Rows from block 3 of a small image classifier, named by matrix and row number. Rows with one number within an expert belong to one neuron, the router's apart. Each number is 128 + 32 x the weight over its row's rms, rounded and kept within 0 to 255. All counts start at 0. Numbers have three digits each.
Before each expert's rows are labels from the 100 images, of 14976, where the router gives the expert most weight on average: "strongest on" is what is common among them. Only what is clearly more common there than usual is listed. The data: made-up ball-and-stick molecule models.
# router: router (model.blocks.3.mlp.router.weight, 32x128, trained with AdamW), inputs 64-127
# up: expert up (model.blocks.3.mlp.up, 32x32x128), inputs 64-127
# down: expert down (model.blocks.3.mlp.down, 32x128x32, transposed), outputs 64-127

# expert 6
strongest on: space-filling
router.6:142187183223156132096108142140126093154092125140164083116127171088125121099121165111140104157119173123157125127044106190134103123176121149125145120107140131082149132064152121128140104090087148
up.0:128111103086120111201103136083098120140178138126107130147146101183176130138118149067198126031138089075143162134177175093160101134116173162134100101159109061170101114129103163176136173158082155
down.0:152083154166120063087138112092141108189112105161133125115177077117130133139172167180132136176090063188132114110183137132116137143079129132122148072075118140102128141137144096134152116130111102
up.1:180074129119097137159138115130142148101138180131101119147112093131132102130072141075119149133123111159173111108148140115138115119125129183162088071139103143133165104061112186090088142127123146
down.1:127099148094118118172128115163167146185139069115121136109118224170086141169137108088122128165169123190174166129102144106114137150118118147096111155114111137057128101153133070118052103136133155
up.2:167074084168126124123111125127108119116169175121090159124126104175093139147110148130135105112141127089131109077127120174163068181052152114135116095158088115088150089130132164182088145126141086
down.2:075140089090145163173179149086113134039126105114130122120136079116100121110105138174109110070123171158116164131120130176146108148103128101155149118155109102192164104169141155130121103102138165
up.3:194140127070096124154113139123124181130147164082129162113055115164097107169181158046134130140126122076159165144156118096108111123109175138141115136132137116179164103098095166166087136155107134
down.3:081157173109196097166139161107120074095128131154125116125102141152067139150122111206173112118147137119077161081152182126147126146165187082152146158115112096175097172162128163100113143155146092
up.4:163101127075097143119164166147131131057112126146080090120131125209130115152083148077150135093130092136157176118127156137163084155130152050142114145121103045127123109154118198138111141149130095
down.4:119040165171079118095111100129130124145118155087150094125180179066095113158110124133138164092094118116213153125111112152094134111128134164157147080080124126095142108099119098087165125143106090
up.5:123137076094136090163189163108139113130149190180106127129121111188083092135138110110163147083135085111132147131140118135109090178096119135118134077115122107146102099162055201153061132159106123
down.5:091054094142192120141123062090132084182113114092128120106190128115157165106093158136183079099102139121150108075179110117174114135135082101183086085218096137160147128114135119122151110101238103
up.6:110076107087133128133150144153112138135082093143047155128108101211124140166119077075138165089150142116125166096131147156139104173077092115126118083101153120133137078136103192145106149137156161
down.6:127106104084087128064093110085144120138132145096164219116146149104141136090089113219126120143092102120146138105141102138176053161131123150109091115147095130165108148119120107127148138155112058
up.7:183097089157116129101103107150142138136137163128107138171146055112103144122124206102137171044142138183152110091183142141140066107101108187155092053152112125149136090120104159083117182117125133
down.7:116142136185154143159121164139121173104205145110128125099094102138155118087085109132123099125132113089113154145152127104172121132061174193133130111160108074175127066142137144069065140124197175
up.8:178102157162165129115072129134132093157163144105116149156124121102150169146110187089129156122146157099169127115128139156217096117104159102132113102209088112144077035111128152108091178152175102
down.8:114154114087192190137164111064127141117146100150137106130167094120096139129074102155129095101141162101067118107119116149166111161131136145176096077184148082219144091163113171133130103145120167
up.9:131137145106102088110154145139069107097156141096115141082148153145166173141135159151187144110119166107174137111105194153171080122078134118110170113111088120121203093115143132104140178087181131
down.9:082133090100140136129125071098061121152138148185166106109149100168124138153079144151213156099094173117095128081187129182175088149125098094144140113154077105151160156100110120142144138146120121
up.10:137118118094115142133092176090124155135161114143081169144121124139158142154162063118151161080135111128148171116173093112107108134134189133142109080178113126236129105195092161081115183118136127
down.10:102153141115064088074107151134175139099171114143083147162155111122149103140114149134117165155131102110143094087103156110116115093113117137098104090123114174096078091118115183183209121158120129
up.11:196126136087153124126127126126096109128187168116082106126161106151109130172136159105172154100130137115096117180154136110141089098107170107134118114156057063188116092167101204096163115172104163
down.11:106151153148121083140153130141093155127125096114157083113154172167120123140172129194174138123157105129113067162118213134094128141117132158113128133106119134165121132141075148078110131098154091
up.12:141135081076159121115151140156108104087132162117067089131129111126149112115127155127154134149120109126169151157150170156134095081113089105126131078109117164172154079145118179057068134080110123
down.12:136047125112142087140183064130129051174137108118118134094114138129114159135133191163129143111134113162135144091144126084079162130137064086139157092115144179072116112172088081112166120106143093
up.13:200104102139112119130122129069132121096144147112162166146089069167146096163116130072210203138111108118119106140108139128137127144138105187138117087155115087170103063171101158097120167139122147
down.13:175132050061131171165119077107177098148161147081088129114123152158130120109068146126126116097102150135120128105080090150114136119110181121205169112183196099165121078175119145128122103165115187
up.14:190052110075107104102147089153111073062108155115120127164113136165084121139091124104212172116146128122139192136162179110178053102104118138149106058140136134137139105143088206131104146124088138
down.14:174125118091084092110134072155169134112104140114119141139100207113060128159130181099122141136131089143172112092080106168097131104128123117121136113086181159076137132125099154100163148190139152
up.15:128096136074131106128128188113103101134156149111094148079122094103105091167140117097169120090134110047176143131153119066115123138152136112170117120152117111168174100160090159120106185166132193
down.15:162103114158141100111136130145134174172138137130154144161108063086125103100128135163109111112035115124128108127086085108172118109106122097141103140170165088166132171127153144118149139134102159
up.16:162132137106094157107161124154159119089128195161132134090107132141075111102169162056127134097127120164122141131132143091081133117136131151148126057111092115156120116147125167098095118131117150
down.16:142104113096115128069126102159115120131089131142111141117087102196088155129169111075136138120173171160160166070171103152122116153189100113102108096117100182075161128081151131139079172146148082
up.17:140132075107133112123135140107121098168099122106126146153184081140158118120107146090162181120068132121142126102072133131161085191109068083112157131098096141141134084159114170087086142124145171
down.17:150093137201116079093131133163128136205078121137128163098107117116125123174153087146110116154160082114151124116147131112099131114179106198124141148126188186134118114117103098131177113156079097
up.18:124145131110117170169144169161103118106180139136107118099175073161139115103102071071172097080124123091153146117177174132120098154114150134151070098151073084161157090136093165117113155129136163
down.18:108059175200112075083081099157122077194114138118094171127174143101185118153160179101108078124136112166134124118103120102098130132137120178134149142117143166103103133160194099066156137110136113
up.19:126158065080183095053097113133120128181118111187175137110173146184124150147154123140121156147089157127099089213137150182129106150113104113086142114166083131203081145128120153100126142167122125
down.19:175063166128143141098082140167142157173104140132147173172167177106165169149105131107152180138123127161139115063086067087109118098137126209133102117129131128119159136109158144114084167161109101
up.20:112147155146109110111152164086103133098118125188133075201081129122143114106119093148117181132115113132140122147168126126144118068084141088149126153102166062108101122212093132185154115098138106
down.20:118131123133142117103128131094141102105129102146117121127120080091140105153158143156142170097075192112154093075150149102171112204104086110158086092118129199156111127114110140160104123114188117
up.21:093064107136145104145122154041119125178172138140105156102176104164130139152153098118185139082154165047130109149162149122199112156108150097114109088130088101221102136140141141122117166065161111
down.21:119130151126112131138127113123170086161150085176123156142137159101069099207090158175130128148135097169162120046102109094138098180146106181128100067099128170089087117101075101147107104140160078
up.22:146098110144161083027088119106147133128115117159171128166155077116148145108050181166137122142068138176133150104117132159179099150147130158108163153139099130151164147133163140053174112130125145
down.22:162050131097155111058094116107147152177079149164156197121147162129071150140101138167167142107108101137177112068129106123121077109150120126167090081152140135097137131112069141121104149186116120

# expert 25
strongest on: space-filling; balls: three
router.25:128135174134105168143111136165082099140183198096150108106142147109127131113126154130108121135142140171162080088137044133155117137150100143080115130155116098088178113084124076206159070129050165
up.1:094146103091157098101125120080096127113142111156113092136147072157142146118092093116185141121117084127183159147191148155168062139083171119149139095143152126137135149097091184088092134106145095
down.1:088142070107061110069168169073119105096125148077162098101180136134178193135111159099166107122091123111145058199196127120125117132133152160091142121105124130148154137124166188122161188129111120
up.2:179153109129077155104068129150122180141095175106120091138106117149135175146132161097125114119152136092190113145142064150108104110110155149126165126163166126120107123065110124103145140134139140
down.2:121102085079120157108146104170147120115143114082116183099151121164076116091126164077102118131170071142133184080118095145078138089179147120132122130087111185098118126134186175074189151195098119
up.3:090169127074181151146070140068162097126121096136123061160152084150166158122144078116176130088164112097106178138228154127166095130111160105146111130173105085182111135145126170120131175124108158
down.3:177136122114101131112115066089153156142103151159126109185153114119117138115117079115149154153100080145191045132159101157122076123099133181130101055092156148090122117095121135131161144142078130
up.4:135116077104123098095074110105147098059114121147059115095119089127151155153125120077182153109116134085129157127158137145167060138078153133131132094128130142124149123082078188121093178125123140
down.4:164083115083110168112135101167114148139091096145114131145132095128063141164111158151136120158161064128099107166120152158144111076125121172106135073092168137123144141097141155078190117151046118
up.5:124147097101140100137101158111102123105079063171078112092106187177095174143169093127140164090137144119166184188147160132119082156095152183122119106155099140139137110110114161123124112133180121
down.5:080135100132165138108145119153145134125172083152124085126159163143171129152103122147161208135128152060126075136093171161204080197080036142123085080143135096141160144080096177120127129080138084
up.6:139121114097173151175157136107105118158116115067165146086185115141094168102163072197119110088132149115120113114194090138156120136092183111099172166166081135205079156164178112133125110142148125
down.6:185133130159119167127147115118169150102098117125139079186133147068106105042147180207057053122099049152157123129133105121116130100132128116111145157133138089108105153149120122141133084104125078
up.7:131164144109148049120076078093108054171123090143106128135133124174113149122162132113192149123150107113149175165134193096178091173130134128155090080154109120173104116126114182120084148127161141
down.7:092187165048156145174112132094104111169141124151162154160091130201142117189160091105102103160139108145104154091111152082117084188141077153185085110151205156158141098151098157157127115088153140
up.8:111157106120174097081118141066129089144132082166125098110158116134115118172091069151196133051105145112157121135117122074142141182132201138174136120187092068172072134097084132126143153154152076
down.8:123138093105136186096090110120101114136101136071142125085127112150086150128094113113133111142129116107139169079121116177192095167126082100153137154175130159088155123090169107131142118159051084
up.9:161160086140151113149106118131145160101105146113109098134117126152132163116159103073154120090155088109170188163148119181129080097075188158106147092168163140200117133117118155112129174063137130
down.9:122167097104129169112109132159115074105186090099108128124168088130157141067167138155114175100137151138174131138213117145164083142139128068125170147139055131178099139134193119122133097119156106
up.10:122148132105165126159088140152081119109144134131110150135128108185094179156160174110153145116150154094111162155066163121130072121103145070110118104153052149177156091145133141156175212147150150
down.10:128175125071151127085109108067175108085087115093174118087137115167127142079151153102077071219135063074083161129139133190124138122134171121106079120147162140105138141111156104145187099120134054
up.11:146139119075131118081086161120147127085082090126091097090062131167107124129148094100149121113157120100136204156147183155106108100127205109130087124151159147180113153064091152111131143154133129
down.11:111197139122092167054110163122112146069186141163151109120120123106143132123189116172126080088158126109074138119150145136113100139089178136075056140105146157108146195115108132129141118141103093
up.12:160082079155120146076127129184154214191066191064128117121137083128099149128113117065118122105079145071179122097153088190150125152059154156098125170160119130108147133054141109099115139147111121
down.12:127210146130118141133181163124132084127084117125132152186110168134148110104169117120059112153150049164069165156113125110109208158195129161143172205064167135124085122162112081097122107133114121
up.13:121170105114152074126076087083166150106125141116103106088141130156130127135139102094161155134173128093171153157172151155169061118080182133148103105123124120183097155123080197071116163085155091
down.13:157077111086193097118113113083117146147126159070190149086143124130110136109103173160130102090092088100086153064136061172146091134164098130157114093193142122174144134174135150101140137120072151
up.14:129145121084127118093089161159086118116112169134095119126082134163092156148148090060112112189116143152154174122179204165116083097143145162134124131084109128119124129092113160126141143153157125
down.14:141122107122092135116136116114178112092163114116145131175125087036177132073093182140117141147097081080165104141087121146151128105115184138141087125160179122161084141123134129128176157134194129
up.15:168113159122146050124122135153143100150146102157114134153138094117138097088159144153141084168099065075089104099141119108111111187126075160104148156129150171102157168120134163159170160148081141
down.15:147115184133133066125145211106124161165182127107115128095104081147151078130145081149101146156165118133152118126152194101128107166167077102131112091116136141150122104191119110150140130115156124
up.16:121168106122132100098103173143108103081080104149097143109098099163140150134191140106151153107139116094179156159213187098098089114109157193106105118131092127138125153105086181050110164121118132
down.16:110169116110144097107139049133111113067109125114173111178130105208141125160110091132177133088183158133104108175172083190113130179154122074126127144117160116157103144132108147146119121135102085
up.17:124157107103126106099077140147096152095105103129140174145146138163142127132102090087161113089145110107182167166139193098145048121119135151166090108127163157146142141128107159091065181110172132
down.17:080108096104135130081114185091057122163087155158142148170122131120101154083112142128156109127095139066159194075165098098145093060113106152125115103110098165117155175090085128155120126144144046
up.18:158144083059139136138109108117113112127131157158092110098117106133140158090155147106144104130103084168145176197136175104138100117092126159135086089131160152123143114053096177135087127102135087
down.18:178121190130085112102114244121093121135138173093154103091109076123144147155201136153067115166099153144075124149163077147158132187095072090060149135103170133148138126118160097176132162076098085
up.19:124152185108136089117137177104130115158095052209070083126098145125083136110169089108145130129135100151177175181173183080110106104105168151122092099111120166156118131138106144119102176180193119
down.19:134136099081123122168180109107091080098160112102121119128182180188039134147113070133135138095154172156122147171139153133115151154104153131125204119140132073158098137154110190138137110123066140
up.20:122118149129139072098118095084096110054123135174068160143124125124146149133108139130170145143116074122161173123138181143149113127139147172098100143089180114139102187120131173181149174101103144
down.20:109134173173142108116094145187144067136136122178162117140174156127179166202168051140135152148133077106101163132131141105087128107130113150089148111131132118087102122113069111139113125141102126
up.21:154074070111127112054091122143082143104078126145120137099106165143099116137229085089151174141137148127156149150156159154143103121096121137138141112142129124189066137141098159083111133105182141
down.21:138119111166123127111135129052111081153120122154120123133123094126086106115135174231143145097148123176061118190152133138119157085123189090123161147087126044168085135218163141109169104112151090
up.22:121086131113166091148123177119069092101169146164083139109088101169139135133120148069137181088166155111086155163164135156146092129121178135143121111135087119222144097139131145119080196136156177
down.22:146155101149101113143108176117132164161105162092152070118135069141191153095154065122077117182145132164086059142184100158128151162114103130096110128151140116126161136087193107130113128082067092
up.23:148201135092139107086097100097073094120123071140093146097117134183072132139195148148090137074161106145144164188170165144120108123136157151129070075094137156180124120148111146067081145183105118
down.23:135148125117105132120129115135123162083123158094125141165136175153154108134133152142123110110133133128102100200073109118100106104120134192113142092080159107176128111110105169165180134136067158

# expert 9
strongest on: space-filling; balls: five
router.9:077121180183137102117098158121155107171128125102201060147097168072144109120082143133087149117095150130101100120077100168098099116156086131180194169058177136083135124076193133133114071075138088
up.0:139147124149161119090151122117083101105125156112145111090128033107097120134141146149157143134070123066128088149125151080124105099090163129107110121106178093184162165160131129113156122177126161
down.0:130087093122087098143097118077096161171100159122140134108138140181140141217147155088183200136109125142185175099142194134081081078136135134072128130136122218063179157108142132098086138160104139
up.1:152183115073097161068143158127109145090096079154096111138156084089097119120117093075177185099134095124159162187165163150110090113125187174150067119118142109181147097138105167136142173189100133
down.1:105163161171158049129110185111092147138144107159176065081143080096172120141169114149132156159154163107091159082160130142112093111131156117122105136108098166116151193072111152107085132102177091
up.2:124165086069182115127139108124156107123080086118071109115150127156137133146126134089194135104137103074176161166168185130156115108130174120131082125085114127112133071151122173127160141190066186
down.2:121158154146108162104073126219124106155112128134183115136073089117135144113155137126110096153116147144139146120118098125126112193187100110117116148153177146130128143057110091115108148104088106
up.3:081155146063153143085170109115126135137096073237154157177143156182151137125145114087131098162135127154117163121166171132196094175119102170130090114146091158181088136134126169144101113120154130
down.3:207104152146093097097127141088148159147080136155172165098201115129128180126128048181144161147111112097133093077088133126085111100118115122063120145178145133099123155100141104130112128141116123
up.4:111133076116125140116171126115096140130092124182111089118152062127086134117120160131179143115109130148181098163171139132117086165119105125133056080128167168120156140140109183099118176213092140
down.4:124126100193114085125121081135113165168112183152175129181151083084118125101113147135163160107110112171143116087174113097107115118171093147144186122127119122178105144139112134102115125150073156
up.5:167111108060122166144159161112132124105145166102078116097136090168081129096122130145158093128110076133098177107189135111106070122095131179126111156136128174129140101170089193083137190188089096
down.5:094164140181124093125072130128076151109110164151158135143088086130115127121189059123098105144127092149058143172151137080092138138156187136094162212135171110139127127067131141088164138123080092
up.6:133109123135133139112135125120172112115179186140111106153156089126124108101082135065120169084122123094120163151207163111162062181102104145159091052177103115141117108135086203125120192102090159
down.6:165069144122113096090127190130142090189104117161159081146153116082077150147123055157151094176147187116090151084115118102099110160103116132122154137152164088104132162085118152109113146142113106
up.7:096116108083124108078152146125119104146109139146086096110150101186069099114114143097182142118164072125177127155179184167168106156123170115158088133110110107176105141142071185167140150188107181
down.7:145161148131133123121142159108135105108142098130120108096094126184118120204123102054112137068094138128120193162155135118113144129172122148088166122130105107082087109163027137171175116147131167
up.8:201190131112090178129116192129156211114130123117141131175148123149144105105156146092154146165096078139174147188161113126115119166101135138150101123095153124117145057083108171130113147162097139
down.8:116089151142092110121121095129126034177188108159129068108174126136101130137154125161157140097150138193121164107212114128155121144166120140138183137096063122121141155121054078076129133098096112
up.9:078162152112184129129172086090137087074183104127171150130139142102181094119134087168167131165142116104096127179079116127165147145159128090112113133105173077132061187146127119166115076107126117
down.9:096135175144135088134167080095121127187108126174202146112141116122106133137146134226151085171128121161095127094136126073131150171145104139141140130160100092118131130150096092100103112099125112
up.10:146159117066100153111156095076138118125098121116119087156143100145082106130112118127171165087116086173182130169173082142160128101154101138156107062138116082164033104126085163090105110172090170
down.10:051208160113130161178110149114117131116209137139147082143100130153092132153172133187122170108110089138105134106163148119129111143078096094111124091133190156162123159142143076121120129130132109
up.11:140167140082133157127157100120114141114181115125066085156141106146083095124164127134138088115097093138131095158167159102104095149120129162138092102124093144192197109099121165107135145138096121
down.11:097121161136080119122158069094122138178199103151132125097101118135082105154152144139120190126169173175087091173101174142114133097160141101140120093074122117170097085172099127099144137115090228
up.12:127110146070129159138126119049102129070146195172111127159172122207196117163111117063183127147128096115124167148149190123169086182125114170123104089147077103158087179101084191140116143102108143
down.12:151199102087131099133156163153088181125092183117169154085133135136161119130118120117177162154131092103155089173133191123126088124088148104122043072132132095144139118169099122125159094153130138
up.13:184117084151079160064111151137114127169154154207106159159135104117134131125140146121159185106117106131169168107159150175109092115119169145171089049127050130128131099125103182150117156130163153
down.13:100130096104089125085148134095107087185117127156190082079205113132172165152132138147183136154121159132111165143200145147147111172116101108086150114146063144108116231092093106086080155146153057
up.14:106126206105137092137144169098129149072151077098077172159132141093127109108103178128122130088093099044219161146143170116130093090102182080131084154102084166174143122171139157103137169121186175
down.14:200097108120084157063095131182095107111066123130144171116124078130128132102148086134136165093064119185112139131107061138108133149158158067129087142179153137138137122106136088096141122120127100
up.15:131092181080165100101152115126119151025160130148124114128127110131140144095113151111154090100070138149099177140141158118164117093149155089136156152130110149145104129149143151125110113114159149
down.15:151111081102122117105130142122053112109126145138185194084086104141097151127146135164146113112090153164051184093098106121088087120169130095128163155129139141150144153143141140132113146196141141
up.16:129093112123149107083133096123145057122149098136079166175158159186083117130074139087217140123149125090176151113135155101158093104128164109158087098155094152142105125137115197061126160158131135
down.16:123130113029104132140121074148124158184124127120169124118153149178080123146115169111089088116137144174151119068158138199128116172172123170114193108095114137142140103072122165169213075117090141
up.17:092154153115134113069166163111116105104131091175112096135163079189117143152131120078172153129125130122130205130210163104150112175100159113108120113159077116129149146124096201137102170092139163
down.17:153070097118122124101077128122081206134150102122158174120187080136124155132151154126137155083153048162113137163079093100115095154165070148115138092055146109163130119175148154128151138111138126
up.18:126132135027139108112156114135130103094104081114096123145172108201090118146146119103165140106147108131135156185156163115148089155134147100130110098111130116144104109167110190116138142176092141
down.18:078164119119104149148175148118087104136117175109128073130128121187135096131108098145129082111155108189093105175105126127172135110145114090140164126119132067198159057158140138152172099144055193
up.19:146172134104162143106129108124130201091157084136132160167187154126069100112099104097093111073119080104163176170162156100087107164126186181124081109166161108131118116132084167164173142139129172
down.19:082077134110168136126129189140105146102118128144102142107060124121098184136137092182174077165065121153093218113174142110130123163160178135086148114122096133129133155099127100096138164161103108
up.20:124186086085170141060150206136137170175132109109167105121163093162175135147110111129162187097112129098119130182117138115141110189131120112101125133123144149136129119116145173106120147078108139
down.20:148092126105176126187114143177134142172031102162146162133094166112132125195136108153126115131179064166109152105103151085053160098168173146161101139073172124125116134129138111114076090179062097
up.21:145169076131156138097183172085164116152064068140118081095181085159142102117110125143140114087114079150107138138123121145138100149085090083134112118158107135144113128157098189110166166121119156
down.21:116160132094057140114119125074128081119147162163138093130193136146051159144140171107131172132121125109102159155159066187110101126114155163141174116137088136115122127143087137108202128129082146
up.22:120131053074120169091175163136109115052102094163073145118138093179069133122130113107161107087137085111140158118198194111115083166128137149132096091154125101112114163140091201097099129180092166
down.22:068127180210081133113155210131160189188175141193133131150121128044106113128113125135129087193186108090124126105167121066141160119122170117129113194110106137169095144144070143107124146136101092

# expert 4
strongest on: balls: four
router.4:143140168215131142083094162155154138162117155105177099133145114055115106128083159130127094133110181126146112098162104146099175127166073094172184134101131138105162203056197129180126068110147130
up.1:135143126090126139109126170074114106107142125199095134153143122149129137145118126118167168123125081122159162196173166123214079110124168149157089112123120106162096082102073193137101146169106163
down.1:088186137180230139125162147154109088072107102126127115109161121119096111158145154160116139124143128149113148127146105105202126162142121107121118132075121129166134156124199114181131089085126103
up.2:105205139098109132082157135154104163122158099129106068180127126128157113133182125019128154108154100083106112184172144139146120170159160148128099103069139148133127150073070174141142116081131125
down.2:024129111141148156157153191113108121151176116138109109100190140145116161129125143134155118122138165073125089171152143143159080130049079130107184112069073053168088116116121179177120108132101116
up.3:106127188111126144156147132112133141123162134157121179171162135123223099132103047112132122112137055119153147093142183036141110148156134189123093113104169102150085150117096151164128139162125132
down.3:112113129149134119059157145094176075192099130171151099151219096086147160128091174141159097162101094148078121136171085144115153144151094142121106110077084142114147139105144137125111148127114096
up.4:106163109068150102120186145112114105152112123153145074094137128137089123113113104076164145120126080115149184143171160116157122124151171167125087112128106123174149125089102181099110135116100191
down.4:135133142166161122088124188133109093110109102143176159121120127088176131084158087186128058170095089121106211063134125086131105173159143161117132169164135180083126165154125065140122149126153100
up.5:121196118068116187113153147111091153092153153161139122150164164148140127113158047111166139124114078097080158145134149098116075147100149146087108091081195153152153113139084191133158139173064178
down.5:062124138139178082138179197124077067105163095139122071122104081132141104180159036130112182131166093134066119176190154105140138144147122114116138130041171135189107118131141112121147118111141119
up.6:136181098120115126115144064157134140108110127103158197156152107141175075132137142123114126096105119126144106159112156136135140122132131141169104107131117083212130141169149142090118113118140197
down.6:121139095134098142152073101108108189171148141083128078135160125140099140063129124096118149035147090092161073125124146128140094139103148221098106089149157109168145102098146119113148138118071149
up.7:104100115061160142097194135132123140103144098155083101089123105172121124109115099092131139165134106113145163132204168135163095141095124154131077078087147144140144108156103154156146145152113150
down.7:167102132114077153167109109136077181151108167105119160143118120179138148096149114146072126125088102091120104094114128100061093115135135188101059106147200150106143143145067174110136141204095153
up.8:125168125069142137139171144122086119063121096158095100133147136171143153153144070105154168123187063104151169147155226115123071155099132174098058080137148127109118077136110195139140126179109100
down.8:143110139176174142149129106142187113091168091107108062131104193121112102123072170092118089204112093131124205160115066127180147105150177118141106161096176139096076117161098138147150119138140158
up.9:133143132077149107126152133128123109132165097163118119142144129201146119141125076090156179137119092113115156189112230138171085193090119147127096105092127121102078090106082212198105131157112132
down.9:095114180173127065133128128136166090124130113107163121094139159113098115097113191166085082184095154119091148135084188076091122116135092076127144158091092146100124096152191098101127101139120063
up.10:104164078089132110104187186069125067132186105159101104110128117112125097164150102105179216064168126092131156178184144100105146123118136107155126129128143086159078107128115155150129177112097170
down.10:053137107068138132154187118097088073062160108099116107097122142165135130115115114170126074123141136184092129158148153130129097116129173076099136148085097137140130134185115186111138140115130176
up.11:166124129124062187130077137093110180160107165156098156180082117112081114111135096096093158108117104189164121155155119142131130080139162141168077061122137072221125100117099158127090139109130140
down.11:110110133051112125136101113124162123102137097122114120154039191179093092136115084102089138120171063192170117153166138137130112099163118115148129119089174124111069092154063099165185097130099134
up.12:127156131087160139119140121137132163044130160142137109114115131147134081133097112092139097146105164114179117113146154096163136157135124093139110124153094167191170176106136126089101133118175102
down.12:165129101095172151165126078109137134072116136050097098157094148123102116083107158082113075089134122182138127215143129157153099099112143111143136113142104076164118110145152129149096145100143122
up.13:084128102135163097152123118117149122138129066115118132123155105179184120104065097155171111124185086154168137135147172179122075170089104163134068091169125154161094104191111147110082145131131132
down.13:117153124106138155091144145110115170160103113121147158106098093182069151140154100170084072105132137132097090110130127118131095203145129093157100109127120126162164162140149144173127083131135045
up.14:193125117106105159137067073101181092106140132168066092212098094126103143112143097078153140145163113123068160175173127105150105153114155121155147103154195124093094140086114177237157150096106128
down.14:176105154118112135111123207094147187183095169147145143136159112083155120126105114170114105169073138062160106082082098070118126091060125202149099124190112116070169131112124103104076130167177140
up.15:162149109132142164131110174154058089135136138170073120140123162159131154114131133123164167125141119162103191128135115139148083103094157202150059080161165123111126101087099184155134163137099172
down.15:132127127120053128095121167088131160144106170139141080092138103109087152112093143152153085161086173088089097158165082152108134041102149118119203168171086098098147153134117170087125184167119107
up.16:096151111090139151132169142130046152083178109149072100099183131190080141150129150133142168074146083165100193168150180158143086121136139178101106101086159108118137118110120192197123176126099132
down.16:090087162138205160165101159161130154117196099132165186108086157071214108163141137106134059152131149139125191145108167110124129121166190132127134141124142125135112094123052090119132138124153143
up.17:110140108100128117146183155109092090135152135182100092123147118177143111136147096115190171091157087143118146154180192096129098143125128154121126059107153050142088086131073188140086150136073161
down.17:145123137133177105108136104166154125155121144119119081131139142086184127109122100119118134202140148140139156096116118108116161120098134158215176152140117131066120072160059131151085146129109230
up.18:124183132086122124109144142116067133093097113167089124140126138164132133160135103072181194174131069100169166139167192121198051144114138156131058070106149111146101112101090211173138127171118129
down.18:123103109129130118129148111173096036132182057140095095132176117059140112128139165194112112151156100126089142137114114104113152079167159074138130119072126140110123143144159091145142090058128104
up.19:123164154091181157117122170107139106040158120167133094118119187144148115122082104091128122166114087096089156145129114096174114107098212100134124135136127147222165160062127164178182131123120146
down.19:127081102165091122137134144148095128126126137152169113050114084143161182134202112110151154128131136140103121136180179091083142147126147150107177101135110143108168150142181109117076149089139169
up.20:135148117089128132077115175157100174100181118152097121127172120175143126157142143075186161123147101115137152138158157151192092139086182137111128106122111119153109095137068211179131151101092171
down.20:063154138155113081086097139165121116162099067086126125074101181124148152182163095111112127163175135165134107108080106088142111160155117129082136164106100179118144102158167100150132065074154143
up.21:127179165095077124091086090183114128098087106124125132202164138160138088161177131119165166135170091131166129139118169170172097176166124146140090095115125115159091122090093157154126113143069121
down.21:112133097108139166141135085146097146149120112081126145104137129130098148099106159120139132115101149126134134159127109141144128152105169107064092143108114124180194165090215170104160124139097099
up.22:145192145046142078155162137116103126107126061157140107144144128218081134139160138133174105107131076154127186130137173073092092154118144142131057105147152152143119155164082206114127146116087172
down.22:148123174196156098074089116146153139128131160144138122189122096079121159110166214167108118127098110136134124079152073112131140132152144064160118151102122152080131148126149095171106099163174087
up.23:127185157116105124136126062166170130060106083119121096178117161131107063106129187057116137159132117072147119156154166118148140142134158167160100137114135122076133203091118149066173116122103159
down.23:140192105128149165160116105150114179155128155122107110155099163167116118064124129116073099099117122170149143169123080132150105177165152150104163165141119082159116088133095119114100135115063128